A small image FSQ autoencoder, trained from scratch.
Model: 7.05M parameters, 48-pixel images, encoder arch swin, encoder activation star_relu, encoder patch size [2, 2], encoder widths [96, 192], decoder norm batchnorm, decoder activation silu.
Training: muon at rate 0.0047, 5700 steps, batches of 64.
Data: trained on simulated fluorescence microscopy of cells, 195000 training examples, 1.9 epochs.
Rows from block 5 of the decoder, named by matrix and row number. Rows with one number belong to one channel. Each number is 500 + 25 x the weight over the matrix's rms, rounded and kept within 0 to 999. All counts start at 0. Numbers have three digits each.
# convs0: first 3x3 conv (decoder.decb.0.2.convs.0.weight, 96x96x3x3), inputs 49-55, a 3x3 kernel for each
# convs1: second 3x3 conv (decoder.decb.0.2.convs.1.weight, 96x96x3x3, transposed), outputs 49-55, a 3x3 kernel for each
convs0.0:455481549504491515480465499516491532491488520498541495481523482510509464513543491478504515511504545459471514505492507516514534513513523526484471517483530473506504493518494469522529529490513
convs1.0:497466519488499541483535546487534520513484495485496497473536491535501509467479509480518506459512504509452522527473460538484477499497454534518506480486473525490477514468492504512454500506475
convs0.1:481559485527478546468523503499483477453546485477497512529482480483531483527472537506485497490458489501501491506539502442534540512475519530449507502494504543482520506527494517528524525468509
convs1.1:526508516513453486498478444472455459481487472491494519507496492510495481467495435479525492483499523500522513573497475479453509479516520479483472487486483484507532463544461500505469464511438
convs0.2:547490520504449492523507501521507517486561439555527509512495519520497546531532504507472468528491500472474512446462534493481475501501476439516494492485483504481484464518462467547483533486458
convs1.2:510507463495470527512522475448522500478499481521504540495511512526541465495480482504505521475484506511451475523439517480464485549476482476498464543552549474545502489478523515490524499518505
convs0.3:518505473509519486497488509514517501475513524507545447481471482495467487508501552511483509468500518499503501524484554481517461523495471495483491481501490494520476518479505531477518492497521
convs1.3:512512512504507518451563519471485511536498435512500490474462524543460495519506526484501496444493502480449493526527499492478523516526566487459505502481509532530521498473532473485493516508533
convs0.4:513525491458500510521526494501493521522498541501506496465502498477513481449501482515504483510504507517486504507478515503511478482505483487541496524503525476512471507530505499512515538490556
convs1.4:488509486550482474476541470509493583516525526484510498479538509499519473534513477461487518515481453516528533470544498507462465499527513518487533528495490551501485490526513485534523512482505
convs0.5:427474502509488510475498533508489491500498527528499497517471502522504517489533530506530478456512491548488528479494521510532513467508490505476496465523487450491474481479545524501466483475484
convs1.5:465503501512502497492467536480474485516459474523522502502513531499471504494473481479475493482476452522485480480467503518484502555509519466474509506437480546515443501504505500556529506508493
convs0.6:467525464514530478488515477523502495445539531511501528483472560491542472542506497491503531545536457510480497521504486496489511504493509487512472465504495506519461524524483479498516511501458
convs1.6:501497512540519502525503536498494439540474579551499514505483503554519497574468512527482478508497508490555457494436537508498518468511486510528500501511516512469508494518550499493482512489535
convs0.7:509502507501466487479491506546504478509487468536507501522500513546500442508503552508508480491477527507469508498484502523489503527498463488533470486498495490508530521535532477528486548487478
convs1.7:545514500526509479423484499489494519492487509460512479479520484486452499520535534532509492472535474500511461482527493477501460518553479538504513482492497539554512489474492523498535478509544
convs0.8:458472490483514474499497528486470506482483530503462533488509502467503532477532491511495520428517504522452442498531503500491498515519497484533471455516550534533476528543492542490530517495532
convs1.8:488576470500513468487507475527496546482451496473480526504523489444517490522495515507498516526508474465473523488488471489493448501488461529484462497544505515509494503485529512534483506474498
convs0.9:498502464502547519476479508496513502504477484518513497479536509503501541516495492497504494465530514470519500506491491497505502535496525471477500511495530481534526512478480506518486472504503
convs1.9:487484523506509512487469516523476486473457493502500474455520471503517554550500514469555478487484523500504494491486504487497506491490498503532507542581512510508522498494502475490496508501475
convs0.10:526510533536531484521450501525471485552488533509513529471460538477460505499527506485502504474466509487435500505511504491542450475539506492542490499511486519483526525507466521483456525473510
convs1.10:470466498464493492502500534475512451464515477465493469532518483460491485527481481487526514493516543515481501504507513481501525509467527495496494475530519498481472449470561497525497535472497
convs0.11:485485475501497509502529462469516544526465496527517488452503508479507554516496472481504502515486473500509481482493464525510482475482512507505481482482485548452509534450459507504459510556511
convs1.11:480495498529539496453481548468532525520490521501494511515541485492481495486498557474469526521479524513487485471494552494517521503505475477507533553418502458471497450439481491549502480498492
convs0.12:491489535534496532475499482477445507530472485471518498516519522485513525484473529497547480535488469493492496496512478510496487491500489518509491521509498530514484478477535484504505487492475
convs1.12:459516510477483484486492545463471534574549479497531519473471503470542510489464521556493484486511506472518489577484500502509525493515512471490468463489458454484515536490487526513529500474529
convs0.13:497508534481500524493511513501499508530487537502527505502572484543502492509510484465521476480501494505484482487489536489517522472474503500566459479473481497517507523484447489496522534498486
convs1.13:468475495528457530545497520524513464503525503474482481493562505527504498542519537479544489534500508472513486473522521516460454508478498489466460474481537519522493496486525520477442512502493
convs0.14:562495498516542498517525500498506526490518507538511495488441529498526500482500490508446525502486533490508504493522492504518484509487532494504491470495522472474495538493523482521507496507475
convs1.14:476475476516489492481489510553500493494501553526530499474520511471497484513509513482542493541460491509511508541487521468487508512454465504479480505458513487472514512505492491474524505538524
convs0.15:473488526504516495490510478534555547532558492492546517529502435479522513513513535495467553537558485514535499477466512495496502489555488518489475473548520497527486544470534475524471523471494
convs1.15:506480456483502474515542517484469518450469517483500470470474547504523502519528505483504546515477500505517503491477501476464496545530501467540468515495472501520494502495460518496508491514527
convs0.16:483514508499443527519499477468546513508495501505481497487528538490469497551505515509516478489529517500470486557502501516506472490487478567472513509508525494506512504465477445458535482548529
convs1.16:521505504499445527519494454516499490499483558496500544541491516500467482519499493508507485476481547483524498483471496500454548519520521487513547516535534490495515535517517503531512552499494
convs0.17:514519504475493463460511502513502534498501533485501498495482481509539486491506496537517542554503497486477524501508502491507554482476501521511462501495449448534512470498535468503480477511481
convs1.17:492524476512480494492488497450483461495484468522506503524449544493483536517471515490520504527544534523512446496495495490502466527493536509507472518479502485563509511499496490501489517471540
convs0.18:523500512531514473489541472539456471518504531462493490543475472490473524545490522501517460506526499486499561528498500493548491498512491524482481463506538467491490513508495513494470483470490
convs1.18:484524504513532530457506508533488526504513511468551483477508475503460494552486500523471504478497565486503508505492505506526502494549480525489506510521496488545519526488502504536518474520519
convs0.19:477510486492505515550499530500525507503481447509485501466463513482542516469468500503475521460448541466444511513488473486511466479554445533515496487500509518488548515509486495483538480486483
convs1.19:524482469476508500511513510502512497511460522485503478535501547499495502495487517477515445507488498495521510504541477486464495485489564498506492503428490526480498504446518502497493510441518
convs0.20:503496476528497471521551490519516437482495493514503481539517474504519519529480506512480496443538485521515477488501524499558475502475550492469540500458492550486510479510521483434493515526482
convs1.20:428489492493528522516462496526492546463486511494487494566525542454481501498517530516512512461536532495483466543508461479493530494475477525501515511483482523516491492460548524519500513489515
convs0.21:502501491526520465527483523499508489517494454504472530546534500516537477481509484499516497509515451499493519498582464530462523508552499535445511512498477513479535474543487459486485476477471
convs1.21:493533482497521500474490488501529483529497503532504487489457499503514475509517512544524473485525503518498503491519502519504467476510498518448551526555514477456475526485490535520509492480471
convs0.22:493452547497509525455504468497548472497505513504526513492485497482497468537538527482495548468462493502488485500487464556533498486487501542520499459496518536537538505486495520453475539475475
convs1.22:479527487557493512508498494481469470469526498500502499486459494467509465492496524535448505510460510469536523479466514496501465469506524491479507453476490490477555489506527545444496531532485
convs0.23:479511496464542540521496502493475550481476544498498520489506527500516502520495480499458449481553519536491516522526530515515501519496474472496578461483528484508553509474492503491494494489509
convs1.23:461527484489520491522505478464475516482561498483516453484540533453449527544500486484489536473496460482519468523492505492491510511481487461492488552577487515471484544481505483513463497500516
convs0.24:493515541547497507494519525509491486470510452462477497532515508476543516500499475539539532453482492504517538484494495480514468489461487501490489495491507498501580486571464533475490514546460
convs1.24:506474468470479507524525461486516478488497506512513514525523481515486501522487525524496481501479526471478487516453497504471562481501526488529503513490528500489495504492485560495581524540530
convs0.25:475521484474476495544495517529526482529514498518508476521500507513524487490534522507526485491525537534526529495483486493504518492475484472504515508536506460519497500500467475502502507494483
convs1.25:527523486494502488518495491474478488480502487470431499472539519479485519506519483543516494506520490488480506510506522574510496512493531530536472458530481423502486508535491518512465526503499
convs0.26:509469507499507520470537542507485492512480508525467475513516506480509492509503488498511520509462482509484491489518476461514461507483469526487470495512478509471486456486486555481429504510505
convs1.26:481531464501506511485483488498494504474485543501492524451496489511480477525542511492486466476521496488480528509452515498496484460477522533482545499514501480471491506534462510484462518474481
convs0.27:505508544503512491510550511460490525461517523536539494495491490467554494518519515517436472494507523490521528512472489491509446544518465515505489489436477521491518507478514486492507548504521
convs1.27:482469484524538501494490468476463481508497493492488493448503500513518479498482546485508544488483507540519498527499465477498532535523490499510502546532475458546503478529474458524455523506515
convs0.28:547493505507516526504515499466532475517529511472496504509467531526479537519506540519532511465502464474492517506438435487464478491507495508516506467494534486525518478510489428500532487488538
convs1.28:526515450495521505546516467498524485540503517488478491510497538500504521500511472506499528500500514486464483517517490508530503502530474533501474477546540551491488484519494471501522481527478
convs0.29:478480481454477477460529480506500530471529449528499502484532497473505464482543476505490494533470484505406499502490508481515526548476446518479518464509519534511506522516471486483533518503507
convs1.29:560497503519551479534477526498526479573465464534516524510545492495515516484501510493498490448537512526525535488464566501521490534526509477480507506426533473472519462507502529522517513542484
convs0.30:509472510515550490527520515508462462462487486508503457531486520458497458507535501518494517517549486503470534508518499510501511511520505499494488556482521513504550527498512478522488513471500
convs1.30:449517499531486493456501470494437500480481495484468487508525501515571517510532502488495470529514516503507521486464490552502445458471487497513482515476498479537510500509484491555541520498503
convs0.31:555469495518521508504497525517505499419468467496515481519511508498502485509472500471511545531558471462455479528502554514487532449535539474476473495478494509493501513523510517542484481483481
convs1.31:498491523480467475496477516502520507474488519462569530500488478532474479475497506477487499474482492477524478517481523467499481529483479526500504497545506479516547540487456526531465502500550
convs0.32:500503506480484512448434490479515503517509537517487505513498539484494487508504501514482545491480555505487477540564513496460503486479476515495482467514506468542478504489465491499503500505453
convs1.32:503473526515501496474486502496484530521504498509449514513515554504492525513472487514490530486486483488500496468501509508470490474482517530490468465528527481480485472518495484471477492538521
convs0.33:496491467480580483495497510484545520511541477459495522486505486469520484483500519476519508494488519475491473478496518481498485472523501468511497523527517500510508480457538526487520475516487
convs1.33:510448517532498513536488491512457482500525492453502484503445493473484514527510499478479509522494495515495518488507493519553459508520492464515528534531533476468514505476519480487490499541520
convs0.34:503524489576539516512492496511510481508485520495511550488548512535525461487488495534498531463483495475530503485442468542436466505496518501491472494496488503474492501508451508516430481460508
convs1.34:505463451479489461530504525469487490522459526473494484478529480484480503476499457481527449555528517511481493445525522470514544503469487498473496475490476495449502500544555508510525501530516
convs0.35:523489519557526583499524510526518507494482489513509461508505490513485509512505497485505478475516503498511523491526542545460489512504484496508496468508500505517473508492496497493464546471494
convs1.35:477506482492458472459513515482465489516502506418498527480525538499522447474467559479510505461512513446521499503505502532514496539462497502531512479512507522500505481536463497501478512488466
convs0.36:493526494487461477526472485510507514481501476477481468490509495492510471532525467494511524517517523474501481501515539510531487482500466539495481500516452533520545495497498487462538505522492
convs1.36:471492504480539496473467486539483504467461509505486498543524523483453506501442477547512483500492467452517522513466532467495471467518497484500529474515544451431490525514481548532507483488508
convs0.37:471528494477490482513476468483468484462480496471492487506525499512491523491497508448500508529473484500555529518458493533491520502518510475493526494504512499567475494506466489495506519507515
convs1.37:481540525478521498500523487521497510491477472498460479474508478468481515485541533514494528533532506490496507471527468455507470495514479549533542465535564527514519484546500511499532493511518
convs0.38:480533488503478514508481474494480472525490479528479540490455551490525466498519500505474460525477505483510530435527462506544529480478520468509494508479528487527480510503516499475505510519470
convs1.38:467494530570537501494539459517498474512484511511511494525512516486527474536472497484532508483501498526526551473448501536544530468513494465470502482465483493493500521472496540478509491499492
convs0.39:521552509493492487518514522529531480492459530516517506476518523492543492494508491506461492503474470508471497465480487508500496545472520504466539539480488487463502514488476489527462455500501
convs1.39:515486448489514480509508527494513520470487504485519498477503488456499495519487455506516544488474512487490506467511479511456497503505492489493480511506517505498532516497495487462448552514497
convs0.40:416497476489530508507522491488478465456503496485466477526551472467480488484544507490536502506479523530523501465488468494511496501489525577497509507523503483490502528462478490533526505479550
convs1.40:492463481490493524506533519497487495489492527493494503519492497517537503501493499501519478506547511496529526489505546493457517469500495497467450486533511487516539513461493507503505486525458
convs0.41:500495497507435466491509488494515470550525507472493507496504485457499476523489595509515555488559520477544492490475487492510455511500436514492520520497532469564492491501490506523490508520525
convs1.41:441434504491490506552483512490516545514491512520475551517469507504467518476519484477508505467464478506515466481504511517573488499554498456479502511484504486536515526518514525518488520506530
convs0.42:535453483502533515542482518522530530556509499527468520482477483516515500480494505482475494463515468511507512525519544443500523473531476501473487520483464535499494516494515494510524516456495
convs1.42:517484454471518483470455479503499445447470467510552490480494512483491476522526486530496542505473518519459504512488502490499511541461506504526489482499525471469468483527479525523469498482492
convs0.43:483484504472497478513493516535511498487508470467479492515519507530529563482499506507518528519438503506530499456508511505491466573509506538491464495483479491481513486490494455530531463496455
convs1.43:500532452491470507519483507468511472503501503464527508548477494499516487499500501523495502440487434498533492549476539541527509526473477468553537517445586506528510480474524505509540454512529
convs0.44:485516447486525516495514547472480484455488547496506529468439502545553520502511493473485545508509530502501501474498467509519480463489538502500494559440559468506453469488506482490496524468559
convs1.44:517535470506476502538485501528455511471525476498528509477502460507529503504519529485482557494521454503516450478524518499513530510535510555490492500508494531512511472495480562485507455485458
convs0.45:511514526486503506487500478486502511499513498496504451545525488478479543499489484523449542539551451467502512479493495525492506518559510517498493530510469486473482505521470505483495534531554
convs1.45:443451561498461516504557502488534509495496544503500503487480461544509505509496483528549476511493481501512468552440485504509502501500501521502523498589476515507502524543512538540481478469487
convs0.46:507445500496529516476521507452510487511476477473517518483474493500524500515491532506517495463536480549500485489486506474529499495517488496486527475491458455534500498458493484509501504486540
convs1.46:507536500523539486497534506499501473489453507481470481468451476537500516502462501482468480489502500539531494551510514464489462531502489544540499505473497529510501491488475524532500489514500
convs0.47:520508543483476533512469502473486503487520484503488495516501489521545479483500502480514508499471492528475505516525510528516523450482517505488514544471477508471552514495476503493534509518520
convs1.47:501459441482517534449525514489496499509488481497541522512532496462503459529532475490525476514497513503465486537496497498490508508465531469497512496499465488459512519491469499480526515495492
convs0.48:488497487503479498500519507527477499562516541513524498434476478556511521542463513505449529488478514506529466461514492492505441464511521506475492470547487504481482474517509458520481462501481
convs1.48:511491488565544478527500505453503525502494489459494462480521552504519456473509495492489501494510457513518475493462495523543547487500493515509439465481475468520492542487474539466497514506493
convs0.49:480519543441523488473460494510512451518488579481502507484459487514529484486526482530507540491469502508506519522531498477501565484461497504535507498464468494459472464499474492509506498507451
convs1.49:469500455481514525516502529484506507469504503531445508471487522483521477459535526491520514461519497462497513470474504530493528485522490486466461508585523497513485498473511516513504515466502
convs0.50:510455449532482489497516467484550469493493480467488512490520531480442474482488499512495508461499512506489524545479498539501523502496499531503505441511535470475518519524498481500468453516557
convs1.50:490466488527535485490519470490518505515526539519506514512510496531519520484524490525533489494465509481501500454512505496522487523520489485541499523483503493499554526513477503507491485451482
convs0.51:444509493507487496508537450496492499505490500453503493486557513477485525459484518503465503522484469549541526499521554487470477491554459525522497515468497475522525490507495546490504476512504
convs1.51:524499499531483493484519467489467473510474458525492489517505537454486487502506491527478479476524499532519492453503516503520527480503525473502470499517454517453478535487519542490481508496559
convs0.52:517516504457502501486499454508430515499455537474496495528491510520527514455475509481508500476529473526511495510446522491468502480549476504500492439586522501531499507479499527512482529476548
convs1.52:433520524522515497486521544486509451489492512491436507515542507489462526509508511563510521505482455512501495488486477466531483496485526527492508496505457510481519436459517470549534532483523
convs0.53:522493534538489500512540512502543507524442531476522520470494497520528507490518512489484512512474477539557557515467512528480468522497496463480543515479505533482506520525511498511504538501457
convs1.53:476530487438519510496510553491450527511455494466528499480552516499500434472524507488482487492519446484472500484495518471476509488526507490522487484487500482538476527519516489503501472508494
convs0.54:529497469456518498496519522493524554489521463488507533463506499522458517500510518497490492469533486469465496476479496501464489501527511511485513548524485471480509510469522488507520523507505
convs1.54:465500495504538494488499524445491515443481437520465455473470474472502523483511455476529501483487470497496463461508462518508473503491500515440482473490522512527489530492502509472489525447531
convs0.55:496457513521465523471482504505496489535484477522518495512502505531505463469521524515507500493498527446481452515502466512508526434519493477479502462497494474528511538476528479519522471530495
convs1.55:502501528496510500511514525486548494492518515497509506529460530457499506524498508504504481520553491500516533482504511497517488487482486430497487493495521458509484506472520541446517516523548
convs0.56:536521491513498548529511554486526517560553524503499505491479511512512501465498527486483528522530485525494525528506499503518470528502480455474457510490452515496490499474514522512500527472559
convs1.56:508459449504464469461510529486497503472541492455490488503488492495519507464543502510480516469484495511448463521505502474505511479490416519465485468458483496480483455483536480517545442504528
convs0.57:531489475524488506526500447500475517509485466499480482500519513461537501525521506555548520521464495515492498481459507476498534486495513502533531461523483514516530489476532461528530470472503
convs1.57:481529492507506496549509528471518511440532477469496536462475482523533497519509511517489509537489540503549533501483519477481415459482486567499473508498464482502497516502543509481508507485473
convs0.58:550489514508461498492474526500481507515483506521517514532448513529481478510487506517474490517502521552547501527478470484518514507467493516502461492540492508451463535486482510497467507563485
convs1.58:491502518506493459490492510469525528525501496511553496504516546493489478496481564502492470544483523458486494452493524534490472516497473492521535475485492507491485503524474498498430470475507
convs0.59:489476544494499464483513493470457499457491466471503496508502498518534499528529456485498476528546474503516493485501532520517522483491468554466489531536521510503516537499501515526542513484470
convs1.59:483502481468479530489491487425470500507479492486459506515514411482491471519479476496526499531541465480522512524461477439520495496500501539491501517521486484518527530502496520533519494524513
convs0.60:524482518501490496459506464503468473488517481461507519525534498508514497518496489484511518470485562504542499502465526522463497488519508476494496470533542489509534516499483537528558511489504
convs1.60:462503500533574470470501521451508469502508466505528499469494492485513456503556484509515494540508460487466529477512467481524507515470541487503532498452476495501524505502546486520482519501474
convs0.61:489508494479492472486516530497459534566540543532545456520521498516478507512481530481514460489515502504532475543557507500475506485492494508491496545469476525479530462505492525543455511505514
convs1.61:488498493518528496540542495494489497480488510461494478501498512517488469484504472484515493497525464524494448491526512474491520513516442499487487475507499469449507510529493495452528461494477
convs0.62:493504564467445564512428497495501472538472469497467484501516482506517552552449529472520487502484521492525535527505443480490507471491496549522478498501540483482459471538562511560550501514529
convs1.62:482463516484518495458518536508489498532507476479526475506523532473480493495516482484479481559527539520510505500468482478494503541469471501503451486526531477493515485483522512467495545501496
convs0.63:493480485510521464499510497517486511519481496537515500500524514502497507494466466515508451499509511464506532479521477503493494497523509562488489536501522530515493494479549479494530519472505
convs1.63:514520547510498509503488463495501493538513483501512485524492465552469554515516516501496495536501500503503504475539515525515545493542504518465513540540486533523516490536476510526502523477497
convs0.64:520492517514531503497463518489519516502503551491495533465528515476442503507466512508490501485448485493552477507491498504482491474503506489523538499517520501480532521517512549514495541484520
convs1.64:506511507444496481473513475493495519548492475487465470503436484475476469485510499469496500503476529517543540500529548489488522504559487503495523541549448506516475525501487501476526515511526
convs0.65:503509520506488505484467489493488505451472495515475584519526519530516518483479533535505548479489478478521462509471511504479547527489483575490492470466501450457489537491481493444498482481471
convs1.65:528477501457491507483521464495516516468510484485509520512472490519471512520513447525501504486491469494513520490467547524507490492510473505554502472467497469508516490532470477483499518465490
convs0.66:545523478510507500494521538472500521518513474479493517446500489476550471490455526437505568521474515528546512496526530523475556552508491501530510520466448472557481518490453501478458489504534
convs1.66:492453492506493551453495514463474505474485531498510484534488456494516501540490483512518500526468503478516478505478442539524488525534489524521475486483563507470490484492500516472558512507539
convs0.67:530514519475502447556493487553428497437498496464478503501449479513499505513465519485475514506576548497450541501497474522483520469485503457548505524467486493469521509519510492511542539518525
convs1.67:480469514517487489500464476494476552501480515528457501465486514496515497476465530500459520498492482495526498548504513482537492477465516494514491471527471512465465539471487497516508465505454
convs0.68:548472502540486473542506517468536525521502509464491492502516504502481529507514513515506490529497476503505513495522485492509477486544503517512500525545511412521471507525464477517521443488526
convs1.68:443506494534491502490526502471486510520477522451500458469490533479484469481482505443526467532534475498464509503491515530505499498513519519485548559509523474482451522516520449478493508516495
convs0.69:501541497506493456520479504513510571527481489512528507494496472522513474511489507508506499518540477495493469501467523516523490447465485469509479543508512509524466450490464479515470533518575
convs1.69:533493457539505504485521528511475518457499492491523473527506523476515471472522447463449476494493507508468516510545526472426541468482509520570525519526511485509494497471480490510479494478470
convs0.70:473461572525495500553498490536507463510549475515488487507503503529454522500499501467526479533478501493541462512467509465460531510536475509500471503471558475512480489477506509487478507523487
convs1.70:491502508497497508483512516469488499490428512492540481521495504532481511479509500464493505460499502509522462468511478485455493513475503469534479539562484536564513466559510488530553569505515
convs0.71:469505517496527507470467467508504507487516483487515517512492508497518471491467512480511497502539464481531506485466527522529453488501512508493505481493535472509511534464464482510502479499458
convs1.71:518497488495492536510491538470465458484501488505520528520512536499508506499518509479480494487527437471472480488477477473462490485503504506471469487558475507529440575514525489514515508495510
convs0.72:514520536516497478516460491512560502506466472482479483512460455488527494480521494514525550447485494466476496486499515508510531446461463503506510513534511508520454490463471543481494450521502
convs1.72:530479514472516506521515524498475509517529523483544495499506485497516468506526452531505526435485509497458481499556477489471507521477498459507483488477500517521522498503530479503499511527529
convs0.73:496456494507501525484518479511505522519476466494507479553509516472513492496476521540525495497500562443554506470494463517477491477514487502476469497496496485459473494518478461467468520525485
convs1.73:514506511512505443490517515456507482495482520469536495484518527473448475499529504500556567530477491494541530450507516534521463504496522536520437475514472481528523487475503528457489498459511
convs0.74:510496477500460506509497570523475478503489531470510496487524533517482512483512519502511491491513469494536518485498484478546474519502458495562483511479496481525481515492489495489480509500503
convs1.74:498507499493463500541416489551465493458512413484451481515473513451459461471472508538501502502479532540454496502518509508426511486511463434507529470501467513533455493517507473495500473451494
convs0.75:510517502441572471487504507493472530461487428471462450488497499508483504504541538466472513513501499565488506488463482486476446508484497494501489494514465461467516474519496480508483504481517
convs1.75:489474470495474505527492483513441545552533524523464492469493527517531468509485527469461485515471505500520549467489499488501524458549482515509508541505519515522508466509501470499494505511485
convs0.76:483460487483498531496521476507535510504493437476526514498477547483542506549516523491487510529511509546503498523505539497486487517502492536547498490520465533523528485554445486474500532505523
convs1.76:491505527493472494527510477518538450474485540530500503529503527429514505525573518504506483514519524515477505519514480519459506509501521534501455502499530543512511531488467455512518519503514
convs0.77:513519516496511502524509484504540453510522468537499485486491507545536468504514484488467513500521562522495534511552541496513510500503501471503475506537514515459491528496461510523539526498528
convs1.77:535470485488506466466505490482492490493511503512480500489452479511495505511484486457550532517518475527460539492532470480531504501512535473489497552518510484443541495496476523482491509460548
convs0.78:515459514502486476494479502463500517526512509481500501493480469517501501500495503493497515480477497528525483498526545491442491490515499498519492485457558506498509497549512499514543528484446
convs1.78:511556498470485496512501462477549476500461528492508484541504593505473463510436476533533544540451525489507455509468501490529469525477564507524517553486467510500481496529496482493523492502496
convs0.79:503488517519494491485480521464495503472503532496512498514508530535511532521530509509467502519510514474532527460516533501486479516501505521541526469509572487470502506481521471509521468502550
convs1.79:527505457460504496541477507433490529492467491522519484478482507490488463497516459479504523486517490511521512500480560485515484480491475535509507493491501506541511513485515493511482485510500
convs0.80:514510489478493483504483473457499454536496511487512495486490493512485507503492484518480536499473479547486502526505494488513483511446507466497494491508493518439472467497543499469450490507463
convs1.80:464517508511521499467460503521510516521495498500538499512501489479469498487497497497501450524490516506502518551490469482516510457483512507481524524448519489491513478497499461497545517487529
convs0.81:530499501514518529489518506513493435540510550457500486458524510538492470513484494492493534522510491555494501500576485520544504459535471500532482511486545520540502511496464453496519513541468
convs1.81:491491517523488508473531521501470426464488496472473518542481516556460500477496512458542483481521490514499521504501524508515467494495547487511522460490427463502468555483468483512529483478513
convs0.82:489502476535486508517508499481485505464470533507532533438509520484499463505476480510503538500507505513523490520555475507530472524476484512461485502548442490495574489511478514492545475529436
convs1.82:532503498526462493480563480425489473485491482497502500509500498502537534481459520502529523534494508500476507490530512497520490504472503496546518469495516505473513505492510489523518507499518
convs0.83:468521526457526516501515498511540463539504466542491529470531522494466494488519481558509481507468500478529486532507518507464511545501542497530530494536490456501519482482494484489470532486548
convs1.83:486495525502484444538502521448457473489520486504502523538455501490482475511485469488481480495502479504477466570516485538485497474487512484528551468468562452513504426486499496549451487463486
convs0.84:532534484528523535509466483438497478495529504506508513504508481531507540471504539465527500536525420466516482514515542489464525473508505511504495561484471483465516470491484529464509494475483
convs1.84:489467519509517502514516489466512496519477533483478494484455528508501561512491521485489495506510471491483435453505493502470538506560497527462538471518515505487532485559479489482473509486509
convs0.85:526460503516493486512474502520539517502528537495515502529542530492544523510526481513501534521472493545520502510499475450512542509475521489496477492479447519493532510488527498468466521525445
convs1.85:470532517497517479521485475527516488474503465491456463545499477440474535523540498430496488499514460503514494495498520527487522514538465485512467492527496508493465483542507521516497481463503
convs0.86:510501517494550510497493533486473526484488490522514481517498504522485475512512511481487471515523486522493520515483455506501509497459510525463495521485505500516562478504502508523535467553490
convs1.86:498504477498518453494494476526528499466444465534505436474479477497493504504496493497519491489439528479549445528498468503513485510452425497464509538523469444451482497491522555496504506502468
convs0.87:491487512487509534504490519529528499501511473477439474522529455514517481469466512480470464533489480479456512510493476517467506516496564546511491492496489492519506495505500483489454505508538
convs1.87:485519509505543514497490481515498506531517498492480446533518478526471503500472495471502479497514487528501510486497488507529530489490497506524504529489491538500515545514521522454494518464511
convs0.88:498465505513501521467449495530497523493484481487489509529511524555459540553452497517522480515532487524515479481482553509523492501499528534499500525519514510512538479502511498498510521530499
convs1.88:536473480492534526561510510505490536508531487450490480508511494475466510521503456481478454476491466526535495554479476486532521454500531506515503476534521471523529484511487540479494486524496
convs0.89:504504520578509488488505465530506491466481504508477552530499530487497451532482528517476547505448511450489461487503514466498481524477503507497487485547523535503533469482532478508516509519478
convs1.89:472498496491535508515480515498491484483453532509491517482473518516509474512503512442484533496501468509485507549531500491489482473509500505517486517520461480505490497520506479457520503515525
convs0.90:489544527469503434466507501506491513545455519510535515500499535494494513495527484503554508497528539456471509530513566542468496520503494515470494492553496503516530458499491525506460505475501
convs1.90:478480535450524509449533505495508505525487483480545490488501517518523519470516482501498472550493472507518493458446518525553524492515471498485514506504517493499501522484497541500454488525473
convs0.91:493493544519565492538538457544486499538533533536488532491543494473482497471490490462514480465483512535482520448532517517495467527559486504491508456479500480455484561477513502532463504512504
convs1.91:439538489524510520479465515513511461451502475458490479513523520475518533518514483484519463522493488513475473474497471510472510531531526498486485518441467523527458504501480515522491471488538
convs0.92:464555501480499499528560526512472535524488491536543547506488517485516496527504490484523484518466480515487540552550534469482540526496483498505489477527526476496516540492526527535479507447511
convs1.92:476476506439501511526482427517499526512475478488492514504513484489527473523498531524481529459511540486497486514523486525526502487519516501510519492510487518497498493488478548454539499510475
convs0.93:518476521493489508490532454520470510520492538519500481512561491518504529555485513492479512532515436516533477520484476530474519514503510486494530483425493465506485489490501469480491514482513
convs1.93:491532516525463464486487467490424449471474487483468503486499544476537486503475491498499499479479451497538529489473499489500546458506491459475499440530468496475497497500503517524506530479514
convs0.94:542510509500523548480465487486540523527514527538506506512480497533486485490502555479537516538504502440480500475514503479459482523489512499487515449485502487483507504542497469432545517534536
convs1.94:488519462465487455510533497466469516508485500505481471498503495452498511476485492476508517496514482499479535447521489525495503507518485449497502406452533491480521512544598521505505501531540
convs0.95:457469454533514513506493474527533480490518498459507490493502460477493488481486516493502517525479471510482527505478477484497484507492491478441441484487509459461468504514481507463480456499449
convs1.95:481471529458544543512532495516535457485460536523510497492518533482536493466502527517511461445509535500478549486465492545527503537501531486493524496551527508489509481489526529544512494517493